From a checkpoint of a small encoder-decoder audio transcriber.
Model: encoder arch transformer, encoder norm layernorm, encoder moe soft, encoder layers 6, decoder width 384, decoder norm layernorm.
Training: muon at rate 0.014, 14100 steps, batches of 128.
Rows from block 3 of the text decoder of a small encoder-decoder audio transcriber, named by matrix and row number. Rows with one number belong to one neuron. Each number is 128 + 32 x the weight over its row's rms, rounded and kept within 0 to 255. All counts start at 0. Numbers have three digits each.
After each neuron's rows are labels from the 100 texts, of 14976, where the neuron reaches its highest value: "fires on" is the input token at the peak. Only what is clearly more common there than usual is listed. The data: strings of digits, spoken by a formant synthesiser in many voices.
# fc1: MLP up (decoder.blocks.3.mlp.fc1.weight, 2304x384), inputs 192-255
# fc2: MLP down (decoder.blocks.3.mlp.fc2.weight, 384x2304, transposed), outputs 192-255

fc1.530:163207059139177141051138067187131120140110101122168130160121105096073099141111157103122098128113170152040140100133208113195203098113118133130103145123112114123136151196105075176088184121105101
fc2.530:141097159124145086140131087146100073142144145134107103183142129183143125142131123178129107179162065129148113163107147139131162139120130096154139099140113114147154129089172165072160104113144151
fires on: "one"; "eight"; "three"

fc1.683:103151129158094123108157111136141103189154108125117076120081162110132127100113069185137076104112161109107141172110151152120112196101208158164140122125102139177199115115127111138067155109121139
fc2.683:196181150101123146161134114151135142131123150084075134164119117167137175134143146091141105144122056112124130137118152085192122161127093067138132123084130110112148183106129124155107170151151107
fires on: "eight"; "zero"; "three"; "six"

fc1.553:128175160139155179093138122107127127082146068114127160126118147101165109089100179161091238136099099123146113133114190095102084141168175136148106138140143134107104140123170100170126161080138103
fc2.553:127114122162133115145119125147094191133105127184144161129128139121185137065124086038153080077126222135061108137117186087144150101110065164123098137111095091077125154143091151108145123085193129
fires on: "two"; "five"

fc1.4:161179146175106114133057138183115143117093147203147077165103120079157097145131111204108173165123107143103078163121127118104171068113155119091113110096171110134094127128122151136142168120137128
fc2.4:080078126093174127160148139112073132119148075129152132152134087124101137099072165119126114110091130136158160104128132136089094089138169145131132140132091173021093132206091075092213070100139090
fires on: "eight"

fc1.242:117111120144122147148123099134145131098141143126132174136019074120143122122190184187126160060103101087078141087142137092146148137107092142109154109110146123133092148159120144122092154066081139
fc2.242:130183150111136161110168097091121123126147161054099150151145172047106104125068094047150138152128130101144140108099158113127120072093164118113096113165169140095115055103114108127105130134134117
fires on: "two"; "seven"

fc1.429:097190159138079124114158122162122152111132166084113153137129138084179096028186130051101094072103143160134143082092093091144147157123074140121100065096177138120142092098103131114212078179163105
fc2.429:105097106167122106205126111107144090132097113116164091118142136131132138211082117174126122089147174061077121145094094177080067142149129128128156110152146099115138129146152120119057122173151062
fires on: "<end>"

fc1.674:123113147146154164111095165245157116106152139157128152215156102099128116151174094115124138116110121101122126123143098127166085130113125069183095135087169087156123108120130180135134163174133145
fc2.674:099102174085109157145134157096152128150132102120114153138146086107078151115102154114132123096159150114089121092097163150112155089171157234113133143211089155149183139133173113112156134098135078
fires on: "<end>"; "seven"

fc1.645:159118160133116131135133181126142107167124105103108152061127119167130134160132121138142185119089117105193196145143121111137091178116072066118106107134092179159116146130097126133112109114102131
fc2.645:092155133139124148128147093142099122131097144130114106144117115138061161110121112114132070153103084058132144159134125123172159113095115146130123042120140114129088070120127151134152133155116117
fires on: "zero"; "three"; "six"; "one"

fc1.63:152109118097054149093095094249124162064105141147114158140165091111090127146178105160163097119067131175092110186123102137149095115052128105110228144118131133115144149127122157170115188165076163
fc2.63:149168095139096112138155117132121128133105152168108092116106138078094111177117080138155150061168130141230102143137144127088173224202114116120150152103067098168139109118116137050170138050176164
fires on: "eight"; "seven"; "three"

fc1.686:138132119169158145160108191134089127121100073091137097138090135154120219094119097116134085170142157133073142178077138162109140171096089143114134133075105185104117162190179090172169071130155153
fc2.686:130124078095113126110111099132144132127157067098180086171127115104173120161130129104123115128095149152170072126193130162106131091145108163129107121148173098127132146071175147113082209099090103
fires on: "three"; "nine"; "five"; "six"

fc1.327:125156189115161175128102090112166113154102135083145172111194113129123089087156143172163146124115190111169215172134115147129088073074087123196043127111123162114138140117098091139136157091116122
fc2.327:185112170144179104194140133113133146126103095151101136178145164134100133121149146124099131135087123063080106121083134197191110149160138136127112169130149135201124139131149136044063168088132155
fires on: "three"; "five"; "one"; "six"

fc1.571:133167164118147167093147077165094147149097173118137127102140143151189182108115147126093089102140108143153092105211091128113117123141100133097185054096145150130117131094177057121058135093111122
fc2.571:112093081171117195136052106095103144148053179110100140099150121105102127105137081096161130113157141111060084144133141215118162189121176115111149105098146148078085116116153079149116108068131096
fires on: "five"; "one"

fc1.679:067183132164111113112120067137162098139124121126108101200133165114125086161145120158149076122175133091196108126138072081131162115144147162114095134226171126169147133065093134116083146153115109
fc2.679:198130163078146069125055113107125149125090128106128142104139166119140155087083141062130126062085098163152121055114178138096127135127126057143080092136195054194126133162160183153151138116180151
fires on: "<end>"; "nine"

fc1.115:118165109138117179124110131117127166058121151096155136107072129141137096093072168155121097122137097156131155129117115126091171116156124077188108129102120176100103020152146112163150118086106117
fc2.115:072087086105205108127102198113150128182119106130135163104210153116142101144108136091114085163151133058134130098186123127200157139075093162086112119154090039111107119147125120122115147134092151
fires on: "<end>"; "one"; "three"

fc1.167:135132126092095209122148174159105082110139137197144149069140147149148162130079117216110086086155111116134104132107134136138125139132068105134181093135077146066115101108089087122114162114038111
fc2.167:136126125159172125104141091153032150222153163102111114171112124135105073122166180070111092147105121118160134152164118142160056095081204157122104140141155127159088128141148137100179171108154104
fires on: "five"; "seven"

fc1.746:095186143089098137115082173121098145182174102122169115130079144190100121186115103055154123149156111093124120191138079124087133162138161146099085070076100135128118182128118121136113104168098123
fc2.746:113111136186188066167114094127115121109133085131130142082103150068125118105141095207153119168190075112100111110130131119127150093117129135143149087124130114106155133176189198126172156116122153
fires on: "seven"; "zero"

fc1.620:179130144145101103083098119148047167208170138111135126123108148153094138157103121148136100114200164195076156135175089137020144159123100069146146104145103086175156118122134190149087102141131105
fc2.620:134212136089172103174144110127098097013151095113131105129183142147100130108125112115109123181098098127105102151121140113224159140246148117132060123115136181111142113080184173168160132160060126
fires on: "three"; "zero"; "seven"; "six"

fc1.401:080108149132069126062194136100133147096119070119110146111143102114109154183184139107134151133106113142153151119153132104110134083103089110063146097207118048120132149136116100132114085077165126
fc2.401:142124085199048123100089120124153105147149161173084185149102154101113096111127147140124120106161087093065074150128116081121123127141099145167125121162142134127113147145096163153153148160136146
fires on: "three"; "nine"; "zero"

fc1.528:147136100134132130167107173141152123134089089141102081103160106130170133182137078109160103124075152095081113149169142117146152128137180131109205073099162194120141123098119115123159175158137128
fc2.528:121113058162051120227165163129161120076161129140133150159119115119190148145073147136120145137164124106134161084096145165138133126127118073161082183098125118130096116190116121156118089133098126
fires on: "<end>"; "nine"

fc1.340:191150145147124131110107157093140073148103184133162115119142165140170094134117118140153143167182097130068130090105092112125107111122074160083117172091115102189192115059137233164145079114119142
fc2.340:092128183136170144136118114108178118135128093128105110115150146114143178139164176121132130111189156158090118116148149134172102173113121112172154143163131108096101127141141125016145106184127084
fires on: "six"; "nine"; "two"; "seven"

fc1.617:201122123139099132080141152127170112085129122113070133118120105090161142128173160137101107155136177166126168082138152142113149105163143102090196077123123094127136147104109194108109147113047115
fc2.617:144146134137115190111099137146102116175147100147193113146184105124158129115120159137114140153171081120115066152130097127166104115143133090125120194090083151137173109146129096125149143123078161
fires on: "eight"; "one"; "two"

fc1.333:136101090082156094135057082160113135129121114137104150163113085114076126168074121145093120109144116150074136115164152124103153136155169120108137161115085071094124146129131111132098165107138109
fc2.333:153158131118152103116129166169139145118105150141096150142095129144155164103120132068092124152134105128167124118132128104206167157166161119141079099096133180124114164106141079103143105098127173
fires on: "one"; "two"

fc1.92:148076137113113139167089115155152174127142129094164125141115180130090116178091159139096142133199100158192135149166108081151150068135098171159170098136089077146068125070106116143158091145110058
fc2.92:124133158117151100092141116151101063112078163164155057139177125196116118134124132153097158141099138095132101163148070142109106183151160131177139172124131096108108184150118116100189174102104156
fires on: "seven"; "one"

fc1.435:105141139171087098120143126031142109128038141112103133122144098129105107113078150130172066111108082139148118154111153111142064108153159125134169104148206119103101171076108124121097096170119149
fc2.435:138114160107156098158164112101131114125137098147089129146061099136099165128175110138125107140152115130037190073148056066164073125130154092135152164190187101082156135178136149134148131140194153
fires on: "five"; "six"; "nine"; "seven"

fc1.166:097129165150142107112111099169167147116168187184116113153134158126128220182083087112182059129150093153184094124118160135144082113127140113142111135149129138114057114133169152102149052125083130
fc2.166:172074138159104169185111168130109085162119132102144132135242036079104103101131142106125138095095122133108109132072154129126145121163153216116128091162102130093108100142102110112071125164139133
fires on: "three"; "eight"

fc1.219:140130131198114092089150102115129109115083115140133178060179119165052083148094104150198173154096114105159127152137107166106116111063117102073131203154091125130134099161179135132136188177113136
fc2.219:111135114122103122097178108146106079100165117143080144109124136127119155140139097095118119126061084101117103134095174148182133141138124155143144077117123082136151165174093094070121175074078095
fires on: "zero"; "two"; "four"; "three"

fc1.616:125119127123128198131145129133113175109141128088100126103085121111083168092150140169167125165108100182162129107121093128109116108066155138133108137106157086103096107097173103125060109183080167
fc2.616:139112130143133105121165143158118140154150091135135144135180127101191120157169144174088104152194150109131151106103202161143198110183122163168084157100112139110109167131095094109051168159096119
fires on: "<end>"

fc1.104:129076183115159177123135122107130197159083111119124153111154168174166130115107100149120189176157111100131106070118098127150099214135128125138152109150104180104113154131117108116139138136091128
fc2.104:128127174177145091125135070135087141104133159093184111184138147104103103079142080134091097088111160137160164075114144193167200158113080160156139146106168099151091089086175124138074091095168126
fires on: "five"; "seven"; "three"

fc1.254:130115172141146176157149198095103055115132138117101193121057081093102143095163089161152154137192141110162169086119128123172148171205210089118090166147110162077147142154148092167151113131120173
fc2.254:110167093145112131137100138134171171109129093147134111176148148085148090160130131149096126105104095150108129149123133130105126066053099113128151105173164164073099074106114142079089097132119089
fires on: "six"; "five"; "four"

fc1.499:066102147118121153100136154108171130112133121114145069119087131162083151125110108111114126154117132184196101071134164150157090129206155135116135180087203096185086112088141142140063133144062127
fc2.499:148079103171129096141168095146138150169101145103115113118161133121114107114113119162103198122134088063117069175114109109159146109156164104139144098099120137023107150137138132152093096181112139
fires on: "<end>"

fc1.448:087147144135118113146112154130115124126107162149164118123118155132155121155070126121099097112094113131115134126100125101215153177110112131136124095156092182107140157124110164139131137167078060
fc2.448:102093167128141087113154102161132164187169084172104160161098145100116137088128068110142132170169154134151156148140159175145096132108203171179110086110143100085114169071161156137149171085114144
fires on: "five"; "two"

fc1.597:146142171130126136104085124137147129127133100139114084161115152049139132126080123099149178142106114084124116118125139105051064127132122098109130108078105124135104107108138143132088136149095122
fc2.597:105042106118101115120164094161150144125117114070164116142149108063118149129124122144108116125156140175133116132127125120080148128113147146153169113146134158093132155090166102095128126108111133
fires on: "eight"

fc1.182:126134134127098101174125179119094094176154088147132144174166132109144086047093101111122142176163194145153098114086123185093130099113145158103142139209141158119105114148110083149106131102178073
fc2.182:119106116154132108106141153144082129110151139158108064060124129077087113154149135170113120135136132173086156141132145104129175135153125118143096140076148138066155177118169141172146111146124087
fires on: "six"; "nine"

fc1.262:127111105133118139193103152129101129141142151121113090161154060122042145214115084157121110170122105133139179100118176110139124138160084165127145156146159112111122139127147114136116177133168116
fc2.262:089145160139151085125150098152153151151123132149153133092103131118162121102136116113159074093079170098157144156171130125136139163154115085114119126119086092153091101068108192152142068092138138
fires on: "six"; "four"; "one"; "seven"

fc1.157:126117111074143088095089127113165098102149087138123170144091214149170081119134168132098166152084128119128087156166109117096124145068075158132100077154111072085121142115133156148116160103109159
fc2.157:131135129115121175119122059135159143113098147095093118127089082142111110158136109098122138155140122080123189130163129131108112098094186074128102123178108123126120115115128147152129132118121148
fires on: "two"

fc1.756:106070145124100142117114044098156127086051083200130139155111161143176202099100203158093112112116103060129064141128112154110123116164109155198078134099190101173203108143125123080138147108164093
fc2.756:095068168129143127150080152166149103145155109149108129109147119109149153101142091154137126135148130112141122118125138108132187059102118116105194109103140101141086171120129173187122176119164141
fires on: "zero"; "three"